config = dict(
    dataset='single printed letters, digits and signs in grey, bent and noisy',
    mlp_ratio=4,
    width=256,
    positions='learned',
    loss='cross_entropy',
    init='xavier_uniform',
    lr=0.0016,
    max_precond_dim=512,
    final_lr_fraction=0.01,
    weight_decay=0.3,
)
Rows from block 5 of a small image classifier, named by matrix and row number. Rows with one number belong to one neuron. Each number is 128 + 32 x the weight over its row's rms, rounded and kept within 0 to 255. All counts start at 0. Numbers have three digits each.
Before each neuron's rows are labels from the 100 images, of 14976, where the neuron reaches its highest value: "strongest on" is what is common among them; "place" is the part of the image that holds the peak. Only what is clearly more common there than usual is listed. The data: single printed letters, digits and signs in grey, bent and noisy.
# fc1: MLP up (model.blocks.5.mlp.fc1.weight, 1024x256), inputs 86-171
# fc2: MLP down (model.blocks.5.mlp.fc2.weight, 256x1024, transposed), outputs 86-171

strongest on: the character X; the character x
place: top centre; top left
fc1.684:079178116158136102128132067081156103157125147089123121122139161163107125083127123162149076168167135139132184154112095169146110116137096146139120154111106140136172196147097167127093121160113075093105220121139134104128159143106144149157122185092099142176104117
fc2.684:122147125105115154128086087169114157135133101082089138191100105089176177153147095125170156160047121142139159127080136134190100181135065114152107157178085175167166140162087105111166121050101123094134125165162142096108187145088154151084133131123174138148135111

strongest on: dark on light; the character 4
place: centre; middle right
fc1.570:178141118104140092168098130113135124187148150163164162065153121064112180161112100130134133184063102149067099164129123154126157164116135077148042117152133128135124126149121163131110148055135058114101178164131179158151121184152168097188109141117119132122160134
fc2.570:091110113131139118160106172158117158098090165080086198103129105116060142123113090120142139100153102186115111190125125133079115113119128112121116148055171075098094135138129160178097137174157114097117199079161170099103106091131121106139122142096148151091127152

strongest on: the character +
place: centre
fc1.587:113093166111091114124096166091143106120118173079124144073141112172130149160167165102164151154129144110142154099119149203126171140153129132146142170144125145082105139102133114148127057141090097143136112122157167185145114067086124129158137117193145193125121160
fc2.587:093163161135148161158097183092127096144156096119189195189088135110162126169088112115159200134139158093164170125147114077084086093157123163067155041133119108160066128189165070076147080103146119165097102124149118179111159136112168094112184093127147157076132135

strongest on: dark on light; digit; the character 8
place: bottom centre
fc1.75:135103100117113105129147132127095152099187147159109130036126089167136129083161114119081141134130130136158115132187118171164192148087151092191144125139099084148117127163110111139128127100138138117081157150191120133099119108179137152095091111133091057132096072
fc2.75:112173133154118144131070113104118129048141114099133215141155138115111182098141155107102107145103179126074158176089131122127082102079087173089139132103073137120153106137155186120180116145159133107104131088140112168110040092114079121135128171125100097105119154

strongest on: the character %
place: top centre
fc1.131:118137164155100149166152072138120134091119149192112156169131173142109109086160099100163123121096056161097157161109174154164133108109108137112158112131115123175199115103098185151106145140074104107109151175114167127145130129138120159172152198158061139074143072
fc2.131:157161190144142068084125126091187106134076119111137194134145139143143084103110089070124171116094133138142117151087161070109111140167137157104103058177084087098187145068101131127166128089136161086103112057178114092111132142174104182128152089118149090092145129

strongest on: digit; the character 3; the character 1
place: top centre
fc1.14:108119147093102110123147106126090148142173174202132093135123134147189146198093198124102111145138115144119064148156129173144119073150152124116174138140120160106077121075096174109151151170146168098110079171107156157174079155120134098114162140113092173159123099
fc2.14:078102085120114103167088054106180133103130167141113083139088137179154144154071097103115161172191146147090158192148144131182171143100125185066218157163170122151097115120138120133118166097170157112088150135161073164114110099141111111115121145127131114105145084

strongest on: the character p; the character 4
place: middle right; top centre
fc1.57:084159093098127131086135098094123098109053151135163132123179116171146112158092124103147141091103105148097144144110092064114094149084137108177150111203073141124131147130072160155069065130168191117174111131112148220148143141108085125127076171118161179074099174
fc2.57:148084130120181166100147177124108081135135103155133150191123132115164163043135123159125133151108119092126145100109152142168101122147104101097064090183124142173132143128125110132111206115136156159173125130125148142091136081080126134140110092119120102166137144

strongest on: the character b
place: bottom left; middle right
fc1.484:127142152128131150139115153141202124130175106128137121150135098116123107165113139164119098138113128138108063173114090143200061108109100169126108174130102093154133093084100115162134182144133070109160068162139113117134154076135075188158131147112147149098110176
fc2.484:137152094129084151174214086089152102095153102122136075092100117114114149115128120117158096137135085091090118102136193113113101197102142132135134121101110084081109068088139158077162086152153072075156136143112181091093130103165136118191119133093105118153165156

strongest on: capital; the character W
place: top right
fc1.698:124074130078145127113108085138126130075099102113170139143144133126140099110153178117174109170139101173130156136116138098130168173171075145133151124123143092181086106148119148087139128165073150136167068077122169112128162152086158165145092174158154158134187099
fc2.698:078066146121125126129130031067147191148188157197145083172126132164099163157174145104125167190178098171102189151124172176176085174064130108111121124165116202138121164176146126141114090092169125121112141092061159178078083117135146186161179119109161171128125108

strongest on: dark on light
place: centre
fc1.520:175191148105107157167123132121202103172124168140169174089129179123105127093107109113167183147204171196116116111139128140115129124135166176157142139125139115190102137145130169134135099113167111171129104059213126151161094161126145194105081132101090154154146159
fc2.520:172141107124140171083081198137079094188131066115116131159145118082096134127126158132074181128150118137116158092142134171105148069167056153181172124121156135143153156074167088151145122147150134118165129095049077173126128170128154068073162078109086146133105103

strongest on: digit; the character 8
place: middle left
fc1.258:151173165109124164105076088119096094125143070086142158118162111148091130141188104113128183114158119057169181078112135139119156108150092131114144110164143103122079048117105158126141136126103088088095127135154106152113138195114115098129167137074154125144174114
fc2.258:153175128104169176122182101081100133100067181084172075119097059152144160104115078187111092124119104150142079171134136148194104197131110185161065109101104118160133170156030139132121088174138125138114173162074161074178049124134136133082185173119174135143167119

strongest on: the character %
place: centre
fc1.392:119125139126167153079123116094134169100086091168171202134138137144091141103128049134156126177147119174099076125099135129173114072164128138185148133158113146107146094122091131099128131151086076161151128152159096076123172147098162180155145115157131123125168057
fc2.392:148095150112169166129138155072153157128085115152168144143146095142170066105136170152125176135077110096130110109141151116118157112104160146097186081093130116123121124135137111072100206140100115088118139106078149108124145095101117058130093133126079106059153119

strongest on: the character ?; digit; the character 1
place: bottom centre
fc1.354:126115080095138119104133151079146167174093154152158099117178139105147138141126173134084121169132177160098125205136129100141118140075046094162149167176081150122103185153164146051149168144152167159145158062140168149094099089112139113182137165188135108162126117
fc2.354:148111098088143070113147086093145145116083119168154117148119142118155122164135171120123118114144133116119068118137114133168127141131089193115201140187103066115185121044160154124099110136165105124125136164150200047142068118167136136121160123110133098116129173

strongest on: capital; the character Q
place: bottom centre
fc1.453:134121172056145192105126137186135175166141133156115113120086185099147135118169092185079144083107168119071105144149132117139123142143061117158141141182146123114086171137107132141199165142174204082097089198130119077162139130046123149101140110155136099094112075
fc2.453:131106103162113102153201072110172134111101156111154086117089107178164120076148107096170116136164128138173126142069082155150167133169151170122118154078058147122134118190107148135122102102096123134217141108143113149103140122158110196168144188146148075113157046

strongest on: the character +; the character =
place: centre
fc1.0:107072164126163133113193098119122188154102094106172133104148169099134177152116147075169146170189108086113154091128131072145115189162128126097175089076170112188099187155146104105073115137104167101162117101154176142114136215157142143116178125105180164110138104
fc2.0:148058141073167106143066062148108198122188132071129180141168107135082193125166139118101125168189138166095093130079155100180134157155167122132165124084107122146175111109166156061106102122155096128140100146149156098134063151155127154115171066160205145087128143

strongest on: the character ?
place: centre
fc1.583:154126119079098148137111168042145114165147151112133084153131098117102165184196144162078080135139077155078174205108135149153131122134141112085135193112103076110121104095194130144098107136070104118091091127102129108123106104122133084148108121149129136114139137
fc2.583:117105105148122103022096184100091081072056134121129185165199116154163123162134121161129120111135141093144106019123108138107098084087148128105088095106095108179116153110131114109109141183154190093114180096183170136161156149103151110095106157096183124145121140

strongest on: digit; the character E
place: top right; top centre
fc1.428:138111157135142129131159133109138150153147080072119129070122118097080164114145166137121119106110122156163064190109142123136090118136069138149123106160196025138166113114085195168125122165129111114179160193103138096130113145135126179140117130074116173083135197
fc2.428:101129120161095146140142097154144122056104084110128133177148104094155147164070083065150147151158118129069139163124131106117202181147101163132218162128084126128160063095140107124100154130133135107155102162140172136113144087051132126101162116068151122142138086

strongest on: the character ?
place: centre; bottom centre
fc1.219:180118146140099088090102152109152121149171139150121059145106150158114185168110141085114154128161129181121119086177129154176118107140127080104139157171129108119130127141190172111179133155115140161125119125132167116149146139142090138111158076119154129121145139
fc2.219:141081140114115159148117143107105091147093141143064109120183146120113236124169155185135102093152107116077161183116115168134060104153173133115133125142100128135115185158105130135119125095074110089158153129148116145166185159100125091102176140131155127124143074

strongest on: the character %
place: top centre
fc1.220:110105123140119115110125041116136174113180147138110181088092106113073090112096117140135121100112121139170115096134130181177205104093091156121113192098102128161155156055122104134102185146099133138081198142135163119120090107117116142122100077125050100138138120
fc2.220:128153155105122187109118077081108156082089089085155174188091169115138175108163144103107156151159137191120141137167117123087093145136034121116095137133084156147132028165098146088072147195111180153121145113135139148112150125138141155172137177126093177148090139

strongest on: the character @
place: middle right
fc1.127:127095140085072110125076116143111138134146143133126145141118132116081131164117127110060149165164127108163128161142096136131140172139141155114106170163064136115119120152183099131119095034119140124077114136161094120128122095106153139135077139114097124179095145
fc2.127:143138106140133138132128102113130155119195126094123190142119113134093110097118117154146112120107132115139156152130162148148116043175227146075148095107044076143133172168096102108170130167140122092122114117131101181146104104071136148095065146127094187092079205

strongest on: the character Q; the character @; the character e
place: middle right
fc1.359:094143178084133123122154111135129122121082142109134172083166126159102151168105134101192150189178114169106146063122135150119121157185163085072156150140138148122103150117078128116123047144153145144123098178111076144104081092066114132151077198130170168147152187
fc2.359:149184121165126104147128151147116128095160086153118176194111089134176133105167126156109130117152139166152161106093135125094103069105095082122101124174116153151122171143120135166123135085126063159124120148130100173105105125084142158146181146115121148114168146

strongest on: the character X
place: centre
fc1.433:104175101109150176149131117207177094146172163149134131185116141135079090016106100085125092097195191175098171186111113169106068140107114133097134118153141078118168156110138132110131132166130064131134123193114154119120110174132115088121135134118114132141153134
fc2.433:108101095164144160091090041158092093110128149121129115122110089153111139158142113133094166068130153178174133129164109131073132134113123146110106154116123093140155121133110066189166100091069107063158156136106133133099118111112107108097201170082175138177214130

strongest on: digit; the character 8
place: bottom centre; centre
fc1.671:112149159154138142140057070118109172104153091140083155104119094131182159143119175138082114128121104166163138134146108204159175110120146074154155161140118108150104110145125082133152103110115116184117170141131122080054188123143161131096136078081127111118142107
fc2.671:130171118142139160103109109061076148065115162103165089122102147198113167120137104093085121078125151140124145168139095064133063177126128139093091106084148148149189133165077128131106110089171131131121120140127081113133053117152144169153171146097152136119207161

strongest on: the character @
place: bottom centre
fc1.648:097169078138131139154087091123120064074112148073073126158172152127167154151096132141117116120161105072204102153106051161097168147071139094072132147075139157131092122150159090137127092153112134095142105126096118102160159113129152124121085150090142145153144108
fc2.648:175108135143107122139148139139153059071102171176125069162139071110098094076153148159140153100173097107132118129087156122079140092074117069134123130138097161125086139126165085152128135190121120055123081101100191146140102127069083109069103115127122135098084176

strongest on: the character p; the character D
place: middle right
fc1.286:174143123168110204113097095097045155175185140130148120125091139093130126110145079109070103112081168124097119163115137128102148138062111113119131176146145159087071120107104132110232161128135135132124149068157064153153163157085103159092138087125124100098113113
fc2.286:097163078082139102081155063088169126161092124162183059130102097168145187069117062115137186095178129168206134110092107135158087118143178175148113114158099120202096129148105111111058082138140123074160140109116189070143120088163165166094153093178051118102145131

strongest on: the character X
place: bottom left
fc1.537:169104135194111119101106086193155127148097157191097149097121083143160137081109106162176109123137155190130118143165122116198137085065150123197159150142123117125174199124147074127170096149136147175151142179119137112137161125149131136133162154139094138161122078
fc2.537:110144086100146131044167052157138118077129128138136099085133145155108114146081156127045141103191129155082130176155188084148066137148189161109210171153119145122159087106073092109180142132156119117134193172116156137120105113121128155139182144050101167121100131

strongest on: the character ?
place: centre
fc1.246:153116172135118121137123161100179138193182151150108080124092127134058139145166161127094055109194136152079152173147152185161133118139145103120116195148151118143126113151162174132133122107114111116113143137129147127146139095106132097115113162213120148111082093
fc2.246:135089136144094206081105176085101114112074122076137104143151096212129143131131115170126187112115146138106125092161054118117114090130071194095098148128074130173143188192092117139121141110112125113155220114105146138140161112110138069113129167060138128118118161

strongest on: the character +; the character i
place: top centre; centre
fc1.30:114135160156132103108065103132120170210138165183084121117057135124133107116095164161132042163184060126099153171205138164161172121123130125182094119115124165132143146119061159214158106161108079153137112164119117089087129161161142132128174114124145098159168141
fc2.30:154136125144161164125111114109124139121107144130111182131075128100161121077124118148146111119052121095133090172081128193100101142133093144126109210098097149043136114125112081154098031178108154124111117150088127093115115145109126141082134125192164136161144150

strongest on: small letter; the character k
place: top centre
fc1.595:110157084106171109156139097104149086099164123093123097085129174137120137131129054152113107128148117122115152110150107113115100157095065126102154173173136166102205159088096161111084156132195121145086160099113082078112142160114110126147160201141140144126142131
fc2.595:146164098127144183095124082155107144120123159080094130084149096150143136193081042167133146107052156126150195101120131096190099119152084127101146137161098116134164096159175104138121133127130126074152111108144169120114176148166175119111178155111145173175114126

strongest on: the character %
place: top centre
fc1.254:093094127129147116077163101158048116096093153101147156085146136136140149132147118098155100099137108095130131161117153151091085112094124151100190144061171106135128152186128127193133116121117206090116079132161107074164165103129175100128167159181139119105161124
fc2.254:158074138114112116153164193169074076170199075191150127120116152144107150073147117083126139140117146152129143041095147131128148129144074140163109127160128115155096115133105112098126096118146137072194177120131154128150129094130122180128151132051101141133150054

strongest on: digit; the character 3
place: top centre
fc1.680:095121152104131125123141139165134159116167105151151132165175197138205095203103163115115136134171097121167116186098093176090164075099130121107198199127120142117072080071177112138171133133147113134134096097143186130150137135101110099129147155095148092140159154
fc2.680:150142071100140126110130115147152149116090161116124084152104149112181087237124161136109144184150115104096082168146163172141165142113143114102154171140194119160101064113179073133151162074210155122043140128127114156081119114089159160125133108122105163166143116

strongest on: the character b; the character 6
place: top centre
fc1.113:182066127135086108128086046140079151164156170042172134133118133103167169124116160163117123068122157123129123139121154134121174108147124118099115164136121104157083104093099138143174141113106153149159120067183141135101195206153102172125090096145208103132107094
fc2.113:177083139098209146144127093078152128131118164108161088117106181189127167144141148168083097078110155146113149179153123137158078125133180171135129121108070124123118124080149122160064139124104146161096104122131107025164064184132149134134083109134135154187135159

strongest on: the character %
place: top left
fc1.534:136082152102166090127132108094090149108072105125151114092112142138119133109161090084158085092144125130123126172111147086102092165081103145120170094132173134128169108170170162117147088171153155133084115112081113097152144143134151181107077230080145147114188129
fc2.534:146152085181064112095146156177114124117158110165126203181182078130081147161132140125156145172190106075116148080127130140111190115133137131182160080130145153151161091105113128110136138141115109101173091102178217101129117110115145185068154186028074138117091100

strongest on: the character ?
place: bottom centre
fc1.5:200067099114104142096124156134113152207112146100168112132137160140154172150153163146134109099168151101065118152115161062118158133127091119091148128137087099133099155104159118127149130132080146148146137054159137096102147140138151175157147140116177083109132114
fc2.5:220061113145128113144116090124130085106104078107136109156112153143111115169135159169141117099138142085089094092103157118099140127148195156153207138133038124112163150110196135145098120116095103120127188160190140137123064118102168111129154093158157124108123187

strongest on: the character @; digit; the character 0
place: bottom centre; middle left
fc1.292:143100153154176109132115087158093131145126102146134108063163131111159176140136122179118136136135113109116132196115137089095211056077167084100166194142184120115154067106159119108137115134092093131089099139066189142132126105129116155067170088107163163156132208
fc2.292:174040154164139133114083056091153153167179133218155062079090084152117140211090103150105165091130124144170088112136166126093121167069165083153145149037094152096136133145160099165123152056155119060084096148129138129115109125105137116142151156076062152106116170

strongest on: the character %
place: top left
fc1.633:095083158078143134116092105140092126142098162181148148089175094137158180152067159080134116170174117056071159160131125116155123082141184091194051114133073165115091096093136150226140103167147124142140115122158169126078141149130160137100075143112115086180136126
fc2.633:083145120101163181123105156123088096095162162176115109127160167079149180100145138121154118160105124125083161150112096157133091127137088092136130154138092104081106105112105095172103079126133086172141113140158161089051127095103140081128152179116106075136153137

strongest on: capital; the character C; the character L
place: top centre; top right
fc1.597:115115087103154121067145100126169091101101140171146193113198114101165091205144106182165091159132131181108099104161153137125178090133143120173195167085085125145098175089133126110143175173133098129113092119103122159143099149091148178138189071123150146147140086
fc2.597:205116101136116166084127048120123147190151113163123131160109216134126133154107074114099158147174083106134126096089122113145166101102112177177149191126107106155094104158099116117132141111192091119143082137146154135154146115149196080124127152081112167112102159

strongest on: the character @; the character m
place: top centre
fc1.236:128164140087147155165139139153103151150178113133104081138103141156160133131110063140109101130189115126132148141156161111109136096145131085151161077162150148149077159112120162152171170114123093223061127080171183088124158133163175173121141174105079084079181098
fc2.236:089151141111141085129098100131134134129113136168109096133145116120134119160123116135163122143206171154133189208070096090109124130172132133152144139144099137144122115050136124136128090186125173115191126152162110096116105090163115140139253155072151169160170090

strongest on: the character +
place: bottom centre; centre
fc1.33:090090121114116110116099135111123150146131133141073181094135133091112137130107107121211145136115160112068172082138153130186104130144083119163160074178055149178138145126141096106148113130101133127120110134130167074127130178127164122112192200111172152118141109
fc2.33:112112127123195110169140051122082161200132154123112147168139137097111102105120128135131176133131081096080120126126094137128127115123145151147135133121102116151129093161151167106092101136119133132101101145171154147134152074139117099109182120130172113084118129

strongest on: the character b
place: top left
fc1.601:139070148100109080149126121102153110119114113099116120136070060125095080179133139098187118129151171131098110111162141156144116124110132131160137150124120102087104131142106118102117104148126156091158090117185112117173152166081158147176136165142150118145124157
fc2.601:068193164129146129111124186142123066141118093163153118108088121133129157161187128109163131106147119153161226090156133110099173142076068107088166084099101127141085161084133137088126115107139119143060117102110145150191098127149177118078173092144121133150111122

strongest on: the character %; the character L
place: centre
fc1.216:148114110106173154091101122186136082129101153119120152137151118171142094140151085092143116149153143175107119093160188119172130034079117100145068121133113088165142177085156101168087121148174119117121112111174129218169167110130123176095166131105118152186202122
fc2.216:163150112108079117081103118162119113152088093112158169149066156136151153100123099126107107132148144123136164091150099157151133122143129158107151144170097105118176122087133084160162205126178202103162194076086094099098164121085124052158106104077140087149108081

strongest on: the character @
place: bottom centre; bottom left
fc1.697:129105158098187123158113152154153102164141129112148130109124163110147141100219069123142138166142113161158110139143166059086146129141097109086144154122171069168158182087118099196095173116157123102121122143125108129171141148132122118127160174051118154136180090
fc2.697:152160097179136076146148098137062222120120113099122116153090117178101166075146114105126148121160174110142046146108075152143120166133115150139144155161162186144161129119094094078092118146168150131171120144110093104116096083132115079131114126114070141200091203

strongest on: the character Q
place: bottom centre
fc1.300:128091183123134077117095105138174190139085184123109144146122139083155171152111096099131116143153134107104134060096176133078194130160118162146171147163120084129168178135170158090107114114091111142160134151120136180125145156127086197161153123163144140106179099
fc2.300:116015124147142171088121121093146132160158137154170051199161103119088114156147219168131120147098115114155059051132100133137138150106189170131121110051152126076097112119134174190176062103139090150148151131085174131107121155136188080177129140085167168126151132

strongest on: the character @; digit
place: top centre; bottom left
fc1.176:159054135147140067102140079112086119143170092139135121072169148134164139092101148121108148140106143105186145174124124132111151085113203089075127167149119162140114069201147049141131109108083144131098123165112130138149126092153120110087167141126161098134125165
fc2.176:081141135150122127092110110143139127110123098146113193145164090096099131141120129081093144117084083138141114100177135183085143136152118088142120077096093150138136085131147135107149130176090079121100133074098204111194101117122140069099118145155117151163071133

strongest on: the character ?
place: bottom left
fc1.686:154139105163044120173138079134100127148130188145169143121134087143071181175108166145129156136112120151061066125160162099086153146136115132125116186159132165174075065134105123095144158095151172158195118152106134118117166112137124113089136127082079123127113137
fc2.686:091176130173201195134166108124199138097155104127185095177045125129118168097102110069093137135195095163150198190195148139163110150122137129114170140130121144087115173150103130173146148148162132130232146200083150129128139104122137154100139185160169135161111136

strongest on: small letter; the character l
place: centre; top centre
fc1.645:131116133122132188161087118142160178173101157203095183187195149127099147119119131139137117205094082173116134162184151101131175116139184073146137082152138192150123156097124105112147115120112076178148167124130130167152102145134142114139129113109105168185146129
fc2.645:151127127130124108187135093113125134120119118163091115199155100161097153132132059178153143077219112152115152028085153144110182126155147127147144095118095110134077116139125099131101059100122140117205105131135131106096135087131146068145189162137082110130144068

strongest on: small letter; dark on light; the character z
place: top centre
fc1.39:080120158128135141140168081190160123109198141149109126150165152165182085130074163127132136093167105097169107166110120177162090067152158104099193139152115127079063129066196131182089097126174130076090113169134145126150177102122117185140114212121110106105146180
fc2.39:156074102130181116106151155120145145130087139088121110077123137170143138146124151148103196187169166153107139140184185102136125145092162142125144182137207039102122101116104118094170117106160156061098167112128071128072149073132102104153089116130098098102107118

strongest on: small letter
place: bottom centre
fc1.177:089104125094113102072155095125167087110149181075106100099108114083132136183101074114129149105102184142113122102135147163081160139136107125113153127170089103103133189141111096101137081164152139127112112144139095146135140132085142108106156101108123106095101152
fc2.177:134118166157124144177142092143187125140147138130135098095063117180140085129144059090197186121117079125124122110157185107091131104095104148130134092168125159119198117114100089133103071164127160125214083103075097141130134121151099135098175192197146145172128070

strongest on: capital
place: centre; bottom centre
fc1.652:146134132129120171087098107155144080145115110133111120150110130086179128110155088151119168097134158098135205161151147090143108222073138131144120127189075112124117146149089152149175182147122146124133103165112138142133159140080083131089117058178147122073122132
fc2.652:156133087149118142162165041136108150155103132082155073144090131207164087084108156166092206103131084131142126137144169107167123072142182198104139132112087126089130088100161118190109111150150159075130151080112054135120124133146106118126122114192124141180186121

strongest on: dark on light; the character G
place: centre; middle right
fc1.699:138080119100098157163122141140166114118094136062124119104114167064080128104136119120120151146115175141149144092118172143112201125078149155149099116113168118066136184085169112110134148121105114097166137143127172076154177157087117110123137110111132169114126134
fc2.699:069203118156123151117111141147131159086126128170094148168114112143134111111131095091142130112113160135095085106140116116137133172089145145163223171152131142095131135150161057090122065137140165125104081150182144138136083132110094068133231110194122098191120135

strongest on: the character b
place: bottom right; middle left
fc1.431:130120090151144182087143128153148080121101077051143160182148083131115154130114138124204136131197196161100148177124142116172123118100156118159082101130147189156095185079107176142127138077099124153140068144113087166146155110111123167155105187109107124089183166
fc2.431:082158089148123142150174153081090135055152154124098129099028131191072125103120153135144154076156174079118176122142147118082085124118113105091127159098101051173096110173160117098156054094104068102155147180111132139175145132169126127164163206092118146146146147

strongest on: dark on light
place: middle left; centre
fc1.275:152118180125071079091134136143103204128158105049138141081147105090130185100121155107151141146110122111074100148081166124085175126130055202182159162129111136114134151112151116061167127055114142104102115101121113132138152149092126160122151079155155120100120108
fc2.275:187135142104123117115167069095112155153104187153090127112118154152145033146153104104134088148120170112153137146119097153105155127155173124117202110095157172139161120121126094135142181113100115163145126082144208191111076099126131036179134150139105131123133088

strongest on: the character l
place: centre; top centre
fc1.356:171138150149142134134063078115112120144110135210130197145202133120098147123137087144104128183142117131136087112139144113141162116117159101185147132148116152123111135165104110166197122090154153161129159073135137168123093203071095175105124165141113143167136169
fc2.356:157117123131135135109076122064102149140098114155194085140159101148060138119151102120093144086213160141104129093098131136089182099158140129096122130145109091091042070121085064142141056106197124123154147074139112172144193150114144093143189132122086134180089125